Weights of a small image classifier.
Model: 4.12M parameters, 32-pixel images, activation relu, num experts 32, patch size [2, 2], depths [2, 4, 2], widths [64, 128, 256].
Training: muon at rate 0.01, 9600 steps, batches of 256, held-out accuracy 100%.
Data: 61250 training examples, 40.1 epochs.
Rows from block 4, named by matrix and row number. Each number is 128 + 24 x the weight over its row's rms, rounded and kept within 0 to 255. All counts start at 0. Numbers have three digits each. After the name is the row's rms in percent of the matrix's.
# convs0: expand pointwise conv (model.blocks.4.convs.0.weight, 512x128x1x1), inputs 0-63
convs0.219 083:171152138153106117164121111134134136107119131152171138119136144178140119123106114155097175126154140123119121186143107141137118124133115132126179172125147073132116143120136105119122103125152137
convs0.220 115:105165105163101156129120140124135129121111118127141144144082145146122082122057115120140140120131131145138107151095091163129123158144154099143129117122102110110121134147162114143098095113131115
convs0.221 111:120126145135118147115112118125120123113106162126116132157120136126156133142072147123167146169089142146132128155116141101116145177100131114138105117126110176131118132111140153128118160103078128
convs0.222 114:115103147111136116132086144124125148125129117102116143178116126166142074135111120130124118154170139161109137167147147130164079108151184150111097122141149163125110145127143135164137098145163120
convs0.223 128:131136096106162135134106114107163174118133142118141110109123159141146135101134125183076160119132124091144126116166105111113109158130149116163107127137128124109117137117100111133132093134107098
convs0.224 101:188130149153165100121071090111179091116106101104132126154144110175106117161122144132128090152108108144146141141139177102126115156123161121095084081097164147145114134153151135107137112119132135
convs0.225 092:110118148149117141118145131114187081114068152141110148098114133108131131109142110158107103123124115181107127139128105166144126107101128142109106131125098091093106137149121118138134091108118082
convs0.226 085:107137107145126111118133136096167179134166163121120117153102120140153148092171150140166145147115128157130108162161126180112090143097140184152123187132111168108167154156131117135108129121143119
convs0.227 064:098116153146154171126098149102133150185146083123105125099129093138148117156127142127152113121063118146129160142134175126127151153168143119152127149119117121096125116141158117113122100152120127
convs0.228 109:144086089111131127085132156115169122126121165125089151081150133127131156099162095070116145143124102107103158102140104126067110151135141157147147137122138129110141175129131166150141126139122150
convs0.229 119:080091154114132137110105132104137137101115163128093127151131114122136132108151098128146149082141120150145093144131129112100155145130160167129091188140128159112151095134110116096121140121149084
convs0.230 117:094113132154094134146136127133126135136127106132113103114140163151181123119113114116110124154124098135121111112115180094131115176157119136169123131100127065143144112160124150110155191130125132
convs0.231 059:131110154137131168160124120125156115175185091134145140172108124143083130105118123118105157154135102136119093151109141119122153173114118125158112160139147128108121136140039158147129138108156143
convs0.232 121:156125130116105118116156108121069130151179083129201126094121114105159098142112106116145132124154136153143114167137069094135173118107187160123126148117114114151130172134098157135123123126130090
convs0.233 110:127090095097138091162117122135123129136123115121130104137133103127127107107111112144099127137138156116121140123106137150144129142123211142158162165102092123131124153153141070077166149090138094
convs0.234 109:114159132147110141131136134111123101144143182141142133124104146180092124125179104161113130142163134147099128157131102121095150136152117153150146143115157111172072148100128107155145144178095140
convs0.235 084:150177085112094107127102125102099127186155131112074133141157123134124152115141165069157133114143163112107123127144123161102130153148169083146133093087148114125139157079111063094119140142125125
convs0.236 076:111106119097108100106141127081119102069124156115081105065109144131135172102123145120104108156126122118081147145103100114097100130148106163125165111082144180132125154129108189134097150118122175
convs0.237 086:127150120146116100142142102086114146132080132135130137154141123101130116124133104134139128147118110122171115128125143144110149125146172179157063137122117119118162055135128115120109114068112149
convs0.238 123:159099102154150135118190136132176128139146163120119125120097104129115136107113094112162105107118108178154153150113138138123154137141146122127130124164082122140135121139147109099140111094122145
convs0.239 096:142133134123143130132106119198167142136121172146116121172145115114150113160089109124132106091136121153122123120108175119179094096134136113133131124115138124099152130154135068085124105156144102
convs0.240 048:153156072109099130142154174084091140115068110145143094128147177113103136120106106136109187156127099085149142125128094130114105159147144141126160166129162116127124130142122110144080135151125152
convs0.241 094:103116143146144163169158086123126130084149115118128074116109161132101126151121119114148120155137145096131110134143172152155111141062140116128134073072117082108116116160111152159119091130094140
convs0.242 118:161129138134116070124129151143101114134142152153114169166101090121080136128100111149119144125138133150154124172137166166114119174143132133155129108187138138111141118153155162159114160118116134
convs0.243 093:133108105145125092115087145087147138117115124116123157140096099124110121150140132127164086102134136162130075159107102140102150167113107104092130136129163144120131107159113127118141132186111104
convs0.244 082:131154107189133094172104154123101112136129135110156142126126073136129149134079128174102083125202119109130137126134134151152102119134137154115171159133120108108145115105121150118156088105118112
convs0.245 096:124106108150105100068162125107181179100144135114146153139136174121149118143133103097152121081107112069142163122106115151175148104126124110110134097147132097120168124141126146149134133148118153
convs0.246 144:160089126121119109154103092107111137126104130121141108142115150084148136127154114141165126157139128135141166144109144166092156124090185101145135144090129140158160118174124161104075130134110117
convs0.247 092:126166119125092128164114142120133130110140151153105102103154107161100125149110120127138142177133146128139116119133150141162136169165131099164088133121141120146135133096132078156119141114131145
convs0.248 131:145138129151149150164149139115120158122131112149117103099140099138111094167170128107135113114118172148140123148092101136096090087134136116113144117127132140125112174111117124139128137122123098
convs0.249 092:134102179110100115133134112137149082111152119123130147107087111107098116150139050120166128130103161167169110145124104105134120163130143142112146144135105160122149120137112100143122112138152144
convs0.250 088:111073135115123093091142100114110063158134101150131158097115111153131130088105123098149117151137136093131130118132096106095104129160134173116137149099131143095129148141110167100118090147119151
convs0.251 125:156116102125159123165129150133129106081143119157110102114125151151160133115119099141102180103117166131148093100113157145136110093108114128090111077129163132076154190137141122124135114121153140
convs0.252 124:132113122169160163136134098160137129120118119141133092135126174138074103128135132153127160154115111141107143134142123152127120109130135104118119128149092083113144162132164097176161111122100143
convs0.253 133:147144099129147128115143127109168152158143132106137113099125124161120112123111112185133122127121130167086105111145106137135149113127161129134137137125120119081134119140128106104099139111053072
convs0.254 092:137155141146090120153102142100113180119145142143117134144089092153113131154130128132185071079109146127106146111152146107122163162097096109115124136147098113124162107172102108153119157178131120
convs0.255 115:133138112122118075091131132163118171159103149123116130137066107092145142124114144109111108140167143108123104084159112109135110148157160110092118116126085163102124155094138122092110124171142141
convs0.256 056:100109122141081130103138105093097168135095149133149135116049097163136123133049118145128126131140147120156088121139122130114115158121142150153123126124096142121163122106164127131105128125118157
convs0.257 083:159111117111120127113127120138095151102155111123159152177073121136131121147124101155128151084113146099156149158123112144134116140170159145104129120087164150122144107154147144113158147113162124
convs0.258 085:106129140182160145186123101132082109197121075155144135138130120203147111112120077126104125131137145083157090133159125166144115110138088132142134129112147103104153122159122122122132115105139131
convs0.259 090:103117175151107102111152073143130083155088120130149130158129126155179151084121140131115118123119134118149142127137094139120126101112095154159124157140159163119108070136120158099165147160128071
convs0.260 082:142108150122144102175174111102097094145111076157124128110125121139154123151175153126178084146134148113090143140100099135096077114136115114159136135088141146092125105125132116106129149109142174
convs0.261 091:139103120158173123155152154130111159126125123127120140094107133088125120106129152177146100132156156106083125122107117142108161100131129071091121116119139139125112120121128111126188115097097157
convs0.262 072:128161135136124166133129109147100138133124126138150123173116121108111107111165156109167140155124139138121109101107102102073127121113065143153111139092152108121155130139130127123163098093119151
convs0.263 104:096143137075135165082146121150131159108111130142140118188152075149099114104095153143121121119132126155144146127126146122101092131123122161136155144075131106102128112092122118121111151135111144
convs0.264 064:159091160101138131134147113124135100126106137143133150135147149108151117169149186136146149131135138119118125143123130074115068100126128150139159175153147128142120142158117129120124142107104148
convs0.265 129:099134194159136078139161095142170086154137133145119103132112138121159115132145107117134128126099144077101137144127159125142172115086137135146176139159142071167138125135089161148143144107129129
convs0.266 094:163158102131126094125138121172113101185116183116119150130127104070155116128101152079131092133111076126133147134127122113118152106129128166178108113126122122123131095100112119152083158111151131
convs0.267 113:138131128133088143148165102175086110135138131159131153123128122105151127139167139138108137093115127094105091108114131178126129149112093125096102091136167102145131128114129133105138129101097112
convs0.268 098:143146098146107097100119095094144105122123123165168123126118170129153115140120098102108156126124126133154119142091131132159129161122078118174129082137155133108123086117106085141096115138140127
convs0.269 110:138113131176116089130102117177134147155122171117153157142093161126163143146136182093127126102121139093133129130110145151133092146184119114096106158088091116126109186123112151156099111097100171
convs0.270 097:120105097127116144093134134102147153157127132106114099119077121150145122116166141182144102140105136113158082131143126141145117176100176122145113112126108129127145139086146105123161122130130099
convs0.271 133:149163136134177114155132132168148112108146148133098136106117152130115130104101157132126134167116125092098141150109159127171109152168155123158103099110124136094104147097106113126124138067142160
convs0.272 099:146142109082129140121137118144148130154121155110138073152122118159141138120104136143126151131111137136150131161149179114142122161079124095128150124166118159077129160132134109132137136106130096
convs0.273 113:115139143144090107168128114129149131132119121134125098140126101132092163098132185142115132154149131096117103103106127127145145140157120132140139111117135167178122108146130102135086110179145150
convs0.274 129:159129121120126138093130097128159125164141150159132132146122145144110131103091133144177162092156119142118137089149144112147146104145138100098105172141117180119127123097151133129191151148125127
convs0.275 083:129130152155144146138140085157094146158142115104127151088131135106119161139118128172127127126128119124112164168145152112070126130145122132104121150094109134164072111105145116132138106191140140
convs0.276 118:128081153140153146147189095148127126138134118135090134117121168144131146162124135126114143128142156161124132095105115145127138140114129134118114113162155141179151166103085121082145104155130116
convs0.277 083:164094151178122130093143161131132082127120164145114117148139154125185159132126096159157107139127141154176159103107100159189110110117121137148088136099103112123126142139131141162117136142116130
convs0.278 083:122131141149106069162108103091106099090120120118116122130139100105118145149154190171104110167151122115078116129093120119142145116134114094108156122145120169166134132141170113128096176139131148
convs0.279 082:180147128156163105136118148072090117146134128081111128104154112101135142128125112124139127127145149135135119135122100134133086132169114137128166126124154102134169124156155143170163155108100133
convs0.280 090:179108122162133112121085117099105133123156145166146121092158104097154175171126126126096140156150156114123174138150085109135180128106129149101126106121116108124142177128118116118152170129140115
convs0.281 116:130072126143156133117159158109137126090107152131134131147112114128171123126134154127150131113117159140136158152127145141124084134166140108175150097134108108138127139159165117074116127095165069
convs0.282 106:114115126132088146167158166147178101108092143121150137106140124139096151121170135142108106120153111133096141159121077119178127133150124114130148114122145100144116162122088074136131074142172138
convs0.283 066:098201119111136151137160100129130137137107116108121152116133139105122121169087102124099148092120158152125119153105149116122116107081117149130131171117146110170171102160106161122125155131110146
convs0.284 067:142134112122163121129122124116100154119119154137126137147148127099123105141106176113131127120147102137162157144133145170067119143089150095141122130146080151148106103113108168144092098122163122
convs0.285 099:100103111121112148134150113114113085093191149085127103142150123125143119131109103118134147155126157160108155115132105143091144126142118109163106147100113158155134126192116147137112079141117098
convs0.286 039:138161146121132151128134134098109105149118105167117164118120131121141132117108119133096123139129167126111102178148112080166105101164099105144081179112113117202153149096097124087119128113100137
convs0.287 072:079137151116129111098136163127075146090122160153163165140149158122131156129166114119095101128089154108136113147170134140154159178154112118091126145112139128108130135139153112105136115149102105
convs0.288 093:141092137133125141167125104109159146144091107139125143132104129156060126155117128141131145114112114120108087136126127142149172116136130090103145147082108114144088148166132129120137150120136116
convs0.289 073:139137134108108148117108116126142117146112113138125127094104139148120145081060103101102134091112125107154140107160196155095133094154112135106082139165122135117135108110117149081100143131138154
convs0.290 126:092091109124099137117193111105109128118112111052129120160144134134141135103162087124136152126107138109150181165129085135101107177117112131140098102155127132108098134114142122142122125153142103
convs0.291 122:178120113096119122124089093131131134140087173147098148138113127118145092133137124096112129132131133156118109120126107125132180145169116162084097142158122111138103125128124118146110139109082145
convs0.292 131:147120113115112119149136089109153145106138133139098120143155104116161159126159180148124125135100106121115121130150114123137154129124161123132114085095130147173151122130117110176107130197143095
convs0.293 086:106157050108111141099123116110121114120094143131150135178110127136136145142168087083106126123115122148160110145111123144138101181121095141160115137139153083127128144136143126118100146099176153
convs0.294 099:126137159144135097168126136156160120083141130113116134097115154100113120066149093156129111116160105183177112146137116144109172093094108136115111127123119137150124114090133132126144117156128121
convs0.295 127:090147153094143115127099108179116131132123110094137139086130142114150135130126110166135112105149153138099135130136109116094140180108121128144102136122115110152156148167113110116113116151105086
convs0.296 053:176073134102096131147084138166116114165143122119102120153123112123111165153120128115102106118186133180115105130139116158132114112128113134066167138129119158107089103097170138152134149184098133
convs0.297 115:108150126109123100122174164146092118099127108149155139137156156087158116136127112095149056125118109131162103133102145154080127106133125168119116133089117149143130113121101079126150103127157131
convs0.298 088:119139137134138102125140134168161120163145187135110126109113137168060109148096110095123127148127128122129155149106110141113135105106131136101126135154107092154126128160131113103074078128154146
convs0.299 103:153072095140101109133125121153095139123156100138154116124150088109147103145118119168102154136113146148118140183142125143119149150132138132134119103117177156121103070152143136115141125165126098
convs0.300 121:144115137083200103105163110146127130125116137139185087160137134119119103115130105096111091116152108146117138151111092140102129166166157122181118112151084137143123141108086095140117110131124116
convs0.301 050:158158134117139105180083118121121127148144077093127157128103140079123142151106151122138135113125125125116133126090075161135127115133125130129165171118146160108099150125129158126129147129160101
convs0.302 085:141095140157126132144166119134140106167165167094127090130134090134085125101104116138166155149155117111152088124122105139132143120182106134129104143130167139114150110124169110130135152093130131
convs0.303 105:123170131121156162127111160081121145135139143119119178105104086140122087113130136122121136150140087151089107150156106148108134132115137130129086128127099143107084127108171162140165098107118145
convs0.304 104:120114136103144121120100139109079085072166136155129145131147100119131129091110107107133112152111142101122114168127118191153146119151164137140047129102084130116101090117117130161143090103092103
convs0.305 099:138137190130097101127129115147117115146143137084109128156115129141103119127153098171127137143139120103155124124157106107119159131130124113119126093168143079186094140113089165166151098140107132
convs0.306 133:099128122110144115133176105080151113149153078084106112121123141142115150144133103138143120119109130156134143115146109118127161145099141127152113144136105130118117129142122154157181129101125123
convs0.307 109:191110102098162139145121084121133113170122148140116130099125128136138101113138122123152112098119115147157140129154137154107137149095148142216140134149115105101134128119115118110161170101124124
convs0.308 115:135138127102144112157146146079138106092121128139150190144108108133146115119146090097155107139104158124174109144130113133131127122153090163118090091154126080148113108167127116109143141119129103
convs0.309 076:157144102129097133120123123106109134143125151134143109174115137123133101138113167137163100159144137109072115092106197140123129186160138106134111163102153132159146185159112126153069137107151098
convs0.310 085:122188143124155155144158084123159126119085138119163154130145099130100160154115093117151110119121126139127081081115147100093108123149162140108102111134123160127088161099109082144122111145086145
convs0.311 068:118146171158099132134091149156163122142139102115093166159102123138141116120138148164133121123117169161091079109135148094108107132132136130141125146130114151104126159153078171130118147085122148
convs0.312 132:146099140123183134116097101097117139144147091111156118171124143145128085139097121131161124128153138071165121131120171127112138106104112151133125140078084093109108137098125087112115128113135163
convs0.313 146:114133164167134104114115093159159154090138081094126128111122141153122125101117097132105112109086118162103144156164071119110130109141173108083163142130122100110125183145169107137148138137118122
convs0.314 106:150152144128123178159140112130083154125160128161102114142118140088150142170126123119151125085151124115103141150092135112134131148137174139104111133150137125120084148129120105110092145161170121
convs0.315 082:099097118143159130130168168151109137152121135094074153134165098181121179128127178161119129143148137123174105090123161131133155161157120100119088122119089118125132119152099172115154151112114122
convs0.316 104:117103125126136160130127088146140101107168128127133131136063110140080101097068136152114152131162152106129137130171121112092148136097137132093088114129151096131124138127103147163101092162129128
convs0.317 094:155106156161145117146117165160115140135153106126144134153093126123151105100094170171141142135122163141170150096157134117122120183117160127141130112119101157121120158120113110116175134103125134
convs0.318 106:113174141154146148129126125143139120139101165116122114162115135130146159138128140113124154090113146121123112084165120120127124114125134085111104135169115155117116141082131093080106118170078121
convs0.319 076:129118093113097158106110147131192163099146093139101137152128158140158112117130122130172155128145134140148118137123152109115146164173150141087136135165058090169136147095142158098155097118128100
convs0.320 081:130139104124135107131177135114087173132115142094149138149109081113157125140111129095131090108086132145101135073125124129164121145123169130135152101113110145100125115112172139120107142153146120
convs0.321 091:151100135127118156153137169117084113111086137147109145126099080087174094127114126127142118121129122106150157104146093123150150071133154107148090118112116114114105131123146141093137166108151110
convs0.322 084:087128127134168137155165137165094122090133128131160119071108141149156160133084139107101147157122118117120142141142130091106210146159155142140113154143139116105114156114117113148124152096149105
convs0.323 101:133179127085122135164146109150132143096130125102129136139133176115086135155107111166146146164155135138115130135137113146152133135158154128110105122141125098126118151156136119112162108106144158
convs0.324 120:172132118085079138159125142129135138171110132112129135110100115102130116135121113110102145109110140125086096103148097142136116145123181083105097142166118123143123112069180158140152127138114115
convs0.325 083:141117136074110125135140115136068144119127131086118119128112105102133144133157118112173126136113067142128117125161148156080141132138159111114106131106136138140117127119161121137105217127152121
convs0.326 080:131109166111137111162136111112102091129125129142155169111104126098129103109154133120149105143127152117149127117117134142112109142133145130169121156111161136125136054171105115115134135150094175
convs0.327 089:115137133162115086154069133078121173131142099131136127125106137134132132104116103088142085111133136137127132098109126126115137136117099122122153083177160153126149107130114156134164115176145132
convs0.328 135:122110145091125149132145139113176137100135113112108142107106120116098119095120076167164122143163146146128125101128125160139135089102132093107103131113146115086143105125085116100148137109063147
convs0.329 163:171114144112112116153171101093116086116146119112115130115192136155120109117152158159107113161166156144104122107102150163107146136169088086127138129110151140139117138087157125101074107118155132
convs0.330 084:139092163172112156111136158109161114146108132145127120138139138127164141060076150146148140132119115140140132153128120100090113113137102138154159132085132127091101140141126161142149086166140110
convs0.331 066:124134178127131104138093124103094142149112130127091102150130115089148088136121089113108109115149107148139121089135142174127107118179125107102120120123172126104117104106126164130103104120148170
convs0.332 070:121165148146099135119150085159137142081137134099118105170128174128149148128096131161131117145100121123169155197162127108141140120125128164088131180129133133153159127126100187157132107150190121
convs0.333 065:160137084111121156108141172127110143137137110096132133098115096145105129116109096148088116123176104096160139102121136143093144129175104127095142154128126109147078158082102128127115161094104136
convs0.334 109:124130164128122169153122112102122154099092114130154085092129154152139121128142158123088108094136087138088129106157140136078116115126143104068123091152121105168173171167141145118104117126155132
convs0.335 104:156129129162163123116120091144197114091146132115117128106154118155072140159099162128122157135150132161131128158124138146094131162070149102130093151086114174107101192100111120125178135140162095
convs0.336 110:143139126192172098140130120157154148168129161087119146163110145122162189145124131142133148097096174148117134133125151117131129165154079150100120136119166109111099128145136144140101152115111120
convs0.337 068:177132138112097166137126094092122137124131188127144138112117159127112132122154116108136140083130120123133183114146126134078143118170139105141180170088152147099134131136111147100145149076147141
convs0.338 129:114134158128155157146172158131113105133143127124066117122124139114084117121123090133147095141080145168113127160095172120094110154163153111129107106150109085139139121156122118105113087153115171
convs0.339 069:132157137117156106122132134141125159114127159090128098140175109127151103103103154104139098127133133162100096151139159105138121129145164115105106150123109131140179111136142156122125132112116138
convs0.340 117:162120089168133114132151124159152108126126139167115168095134136109123113139144159136141085108125114115125098165147119080132112107107138185175106105152109103075113152129076144131132146096143135
convs0.341 086:115168100116167138145136171121132126125096081178134139141090146108115084149091117124106152134088127146121120138099151143127133151139159126141134156146122137096113127097087113087146143141118136
convs0.342 088:088169145110134163160097121144119156170095139122120136158143106109096129146141099093126140103150125106110080150137109110157131138157112093147078162112102129097151135127131111115106147131121131
convs0.343 123:121118141168146156131138102128131148167114134146097131146082152143151089097139084125151070123108136121115148125182084144150127124135164114160123136120107106118160158109145132165100150139115145
convs0.344 060:147114144118133139146102147152120115130116137156129109166176113141121116127124183082129130171168105178141154138128141142089188122124081129119096096119156147088116119123113151163140130119105069
convs0.345 111:123094105143172148162158107119110121120147099175117124124114137096182153120138108128192126104126162148137128131127155186141139174168105140132132129133148134079150149149086138124151160139126121
convs0.346 130:092114112137161147105187154142107149126122123111108145178104139183111153137130132174133132147100134137135139144141130172133123138155137147110133114125124151106151117090138167090096107110132169
convs0.347 094:115135133148105122115138145157151125142130137105101129137106077126172133116136111116102164129116124116132133126109080103082158137124101107133167160187167080175138150099139151145127150112127141
convs0.348 075:088148119075134149098104137122116144125103081072135087134075145125172146117136167101132088118131122124138116142144129150127137141088130121104153131129123100128145123124148149130129102140116107
convs0.349 134:136100142169108160087109102113129107153165145173098128141116117136131139163128112148189145119153118141120132106156160135144110179113143136130097116133141089133140115101111139130095127130125105
convs0.350 060:122089091113187116122162140118092131137164146114106140163162116137147167139096136135143125137099133097113132168106142136130089140085147116164110161088121116124158156136093090147131148095194138
convs0.351 116:073138133131125149141179087125149125106104112139085130120105135128109115114131107133151160081092117086070103140135176117123134136144128089132139122154116128155138162142122132178151152160153106
convs0.352 053:169096124105162118097145125100143141144176129110136134114124131119107136144124161134163092168133119130118108102160167103130079129110169107137127144158114144075131168123123091149151073127165157
convs0.353 151:126124169106132118094159141133163141120116112120097141115132125136151123132184118130138088146160130122103134122137112139114123123169153113134116187150130066154131159109087117143130120147164145
convs0.354 067:141127150190116101136115175129093183100182124077146139141125124176130125140115092116118125116126078165124120125119122135139109060106143135140151120144134094174132084114142139160107116086107114
convs0.355 084:104119118129119143133107097182116084090174173136109166136109113127120073128115097114111107109123109117115159100138107140104152141147141108090101132109136105174106106113069151119132115162181148
convs0.356 093:117114091125099129158105131140118110173134109150129159106136128159133114116110143141130110088132156110140116085101151085119114097117090144114130127144117135125057166132132127135109135132065110
convs0.357 122:148141139107135117133122096095137076133136138094086158126109118127116104185158115158181105124106204132138119131135115076105150116137154121164125167135126147114115152107163143176111172133151126
convs0.358 096:147101164111151169133108096150193108117127128108156121119122104131100157125136117135122095134133104110123122106097096108143167144104144171070124140154167108153122143114109165151136106126113134
convs0.359 095:080128116124112162137157128137136154149139182113118103113130180143185131119166111162134133108123148145107132122132129145159138155159108176124134127104189137153128118147135143091141151117143125
convs0.360 108:107110163108113128129158103138128114094170149115115141082135146133103128164087121136148118123137127105112110104150095155135111114080140116192121120146115121130141115146123126138133115174106120
convs0.361 050:151123137118134117134132134135110116115161140135059158151150137103115114190151147112081163097117110112140116101105132106112112155212127107117149134127115139093091115116150101141119131127087140
convs0.362 091:151135168097137143105110186131135128159121105128096136139136131153139071149090142173095116156165143107089105157118145189124119139109122151167081142149145120153159169147150138145152116110129120
convs0.363 134:172152156154130124144136093121151101120113126130084181126112129110112136118160191167125125122147088099145113145108121133144117102131135092141114116138122089108143071139102103164094173164155117
convs0.364 114:083136167140162120121139151138112141141159140178078132168113086133094154141108170128095134137144175127064094108129107124142098115129128133119079159112123142155161190133129099127163132128138136
convs0.365 091:132089083114138117149163120108118126108113106112146133130127105160174169121168119114139156103130131099125188160098119138110101176079102122139154051137133109117116106130109100154136130119150125
convs0.366 095:090113162158148099133149102145136085115093116122091105131126106146152119146183112125141102136132158074126111158181087098114108142149162169145123131150123096123118158107093145133121140119096117
convs0.367 109:113170139135129173133141084108072089138159126168094141122117159115097082173148138134153158130118135151093129176169118127138152140112140131113160154141160134154143131143127134159132097128146095
convs0.368 077:120115120118165077155158184143139114111139105128102153117096084134101100148117106114100097131110088136140094103132126141106116159129123144114113113132143121182173136116139153094135124119113123
convs0.369 084:156118118138131078111115105097127141133133106125140156148134106075151120122112124118106125122141162117134160051116126142096157134107136150147187130144150118114127111103135102106177129118123107
convs0.370 088:125165109095144121110122086133077161145114118098118106137122132128177141161112130171103083126159145125168177102122105112139168137148131116135111144082152191092136122138146164125127139137167129
convs0.371 126:149155161130152123122079117134169141154122141146086150135135090149120142143111149155142130125113112159085135171094151140124098162158100145118141097157117147149139130117156130156142155132078162
convs0.372 128:121133132125185147139114095108152104135102089164112165105118198121106129156128131121162164105107135168086139111124139103119160122129149097133148097092128175103104122103148171144167133143120121
convs0.373 124:100113158113075163121112141092126163140124127088078153094069108108163115135106140071120111083118101150135118084157121129169167105148140087113129116129107124116118133127145125125120144149153134
convs0.374 073:136156146131146124148130102097159196120097125120144166115136178110117155096149084153107149115157142117108130103088128119093123099165148134167121121146149147120124145132069119121084124103114134
convs0.375 111:110125142113136096105160126127125096134118107116129103157149122115105109105111129153140115134151124098132113097178161126098129145100101148129170131079109172102129138145157123131111103107122176
convs0.376 129:178119188144126111067112137123095138097136124140140149087077118122102116175144102148173177105077146129112131121145144090148120094148125137088142092126132151106184087104140118140145127153144126
convs0.377 118:138107186143127147138135091108129124128127129126195160156120102102140178129147127123161113087102117111128117151147137111124168150132164143150144103152082164132098141117145145120127130122160114
convs0.378 057:140159108102096140102140122107162130152119109123173087153156170122113135143152116167124117123101138128168148161143146113149131101143153062149150175106110159120131157164132149124138076096130106
convs0.379 090:123110145100175099096163125142183159111126128136166134151137163118100105157102129110124088143157128172118122149135108117089136151164079107153127178092140158141103122143129098113147123144104125
convs0.380 081:138090124107162157099125138129110133147166194172119167117184152122123128137139136130144110092125115106133096120142135129110102121146117104139109108084093106176131120128104155104121163138150166
convs0.381 050:154132132114107096088132121156100101094094094091125114122118141096118134148138161144062105122160132169133170092112143125106141156124160112104128138127121110122094117133114076197130140158139126
convs0.382 080:102119121116147130120112138127142118128106162113157134113122132100121097105172107104131125164131113131157085143174097126143153119143106114161122178172095151139110119050141186132138096109098087
convs0.383 068:103125154136166103153128096118090154146176106153103132127113117116114107140124191139121163151134173112092153097131135133085116138111149109150151154152131112117137144119171151155159164095107149
convs0.384 109:106075118112165092129178128115130095104147145129137156151104098139101133161118108093139118121116141139163123124090102192114129135154134077095123129149081121142122123151109135122105100091147123
convs0.385 071:098124137131191135102144149113118093106128095100103113170134112097115159094136098152154090153124116175126158163159126143174076068123161113100131152128149102136114143115156149120123139131143107
convs0.386 085:156137110107116080147111122119095148100124091131109150143101145102127149095154164103141166133082172133144169140159145155108151148120104130173135136119127135194103125162154189152141118142122107
convs0.387 100:134114091140109101136192137140112125094099123153102155068128095109111106118144145110142110122170151132177156142152128098102146136118114141130107143104114128075194141123089114113157106135123129
convs0.388 091:138131116084105142125056165158132090144128113180128148142120131115136117134119129177123082141094140196120138175088182139117166104153097141132107109124104128092121149105098127118128138106126141
convs0.389 091:136136114163129155128141139163151090119137175142128154159062114137111153133126146102144157097154142156157148156097133128076100144119127118131091098115086165139152146132148114130129113090120094
convs0.390 076:157122101111158112136154117125179115153133161154137122104106136129104128141146122142112080119077159129124078139141136122098114112137083112163138102150104088158082110135145185133081103129120131
convs0.391 108:154116134136168095177111109063147106115110139128119127117141118120138100139145148161148132113103141119179135168134168132130086162115095147163142107137103092120151137144092087085084119175154113
convs0.392 075:127125137135144107151090168117110106122127112141095153143103139182092067141091070168120169160122097176124146137166106150127145088156110087106121186101126115111115179152121104132127136189129160
convs0.393 100:130167110174138129112095115128138119164124134102148140113124158101127083160150116146141135139088104168115144157168117173186135108157152119139126141153137112125154152142123111095112087066098142
convs0.394 097:104146109147139190143137145165167120146147142143103148113097142138148166158133115118147170115128162168128110146159148110135149135133102093120122118146140148092133140137134094090123111155103124
convs0.395 093:144136080123140096099117123127113171107149067147164126121138137099180148105056131131120118147153099108153129138131097147105096143130158143101107135115089104144095141113094145132159083167119113
convs0.396 096:143188168142151108095130151112123173119120113153142152100128130109120105164167113100114142166117135132089048128119104115141154149134123074120112101128110109104158124102136120123134112091108093
convs0.397 049:128070143139135121095131128088130151130130115116165142118090132155117130139054107133134084139116122127134138143151114124158111144147142104112115107125136090084145149155124119130089126109097160
convs0.398 074:131146172158137102147120129091113148140096142109074117116126100105155147153105167175129113134129102125125102112098149174113135095078063119153141146143137146121122093166157110141121162112095145
convs0.399 104:104139137125119151100191113172104120104138127131089145082104140111140133130131097092129112180128126099140106143141111119096150085111146106100116165105150112099128143142133129157152079129121107
convs0.400 148:111106126117155111091090109096093131092085156143108156122149148133091138134133131119132153108131131083117107105079136140115111134082140160157123111171137154145125188115139103133129128118127148
convs0.401 120:116132143101138099176157116152152166117082124104105170172118146140123102154103104154121135105112137140132135152102150096125147190141103148095139148143122120088117129150132130142162141153168110
convs0.402 082:134116158147138110139131167159127124133153120124129124111169163161060155165145158120115155157138096145089134172145126124096167124146140131125136100127123153159123138103151082149122174129070128
convs0.403 060:121132146119159096083163158111123205092154158113156122106140123128102154158105106091133116106132157099166102098122155097120115125128135087142141113118087113104102109132126128162134163131129145
convs0.404 115:088124122121087124170125086137104135091109078111124149105107101133132141133067118086196124095100138144115122089107129115117079123131071164104092143131133116139133152127147105146089121121158122
convs0.405 089:107118148105127115119160134132109158115134155129158093131048139130134121143121100115104110130173099136125143105072155106126129145115111118121109110096095143115166129102113104130119119116130130
convs0.406 098:135135139105130092102116092119153137168164109116124135184122153146087128142119120108150131128113131156133113144129136118133116118128182117165182098122136085149129157126140148125134144179131096
convs0.407 069:112099149131123083164147143128077086106122117169105124078075138137134143144188171176138131135145113106154148116109111155134100124143106160126128166128139135129149144149162113094124158145091143
convs0.408 086:164175136161103129167123136113137187166111154145128134165133117097120108156135105107165131119157152121157112112112122150109145121096144085129101160116142160139143151110179120161120142133085133
convs0.409 091:109120130146147123133146087100094143124114114157134118120154098177109149119153114133144104127154166108122151126121103099118115077129171129157144139133137140102152131116156124119128182124133103
convs0.410 111:158110142104096130111126084140132135146117147125078132086119180144129088150117117115124175132128090174110161097093143122147146160135110132141104123102135141165102138113111127136108075171114102
convs0.411 126:132121158093129137132159124103120148119120161137102141097101118157123139155158104157096116124143107153121134108107148109145135161107100117140116102092104119109123166132151092145110099117098136
convs0.412 096:102086109101141169146137146137101119137137132144101131169079150120111155113132093127104163154129098159123128150155078129104074126148133128162096178105103102078079116116133122133094117151156110
convs0.413 074:129098144152118106137102133112118130127129130100106102142150127081112116164115164109141098161153130139135118167141114148079133056107101135154139156159143108126142116172112124102125160139131142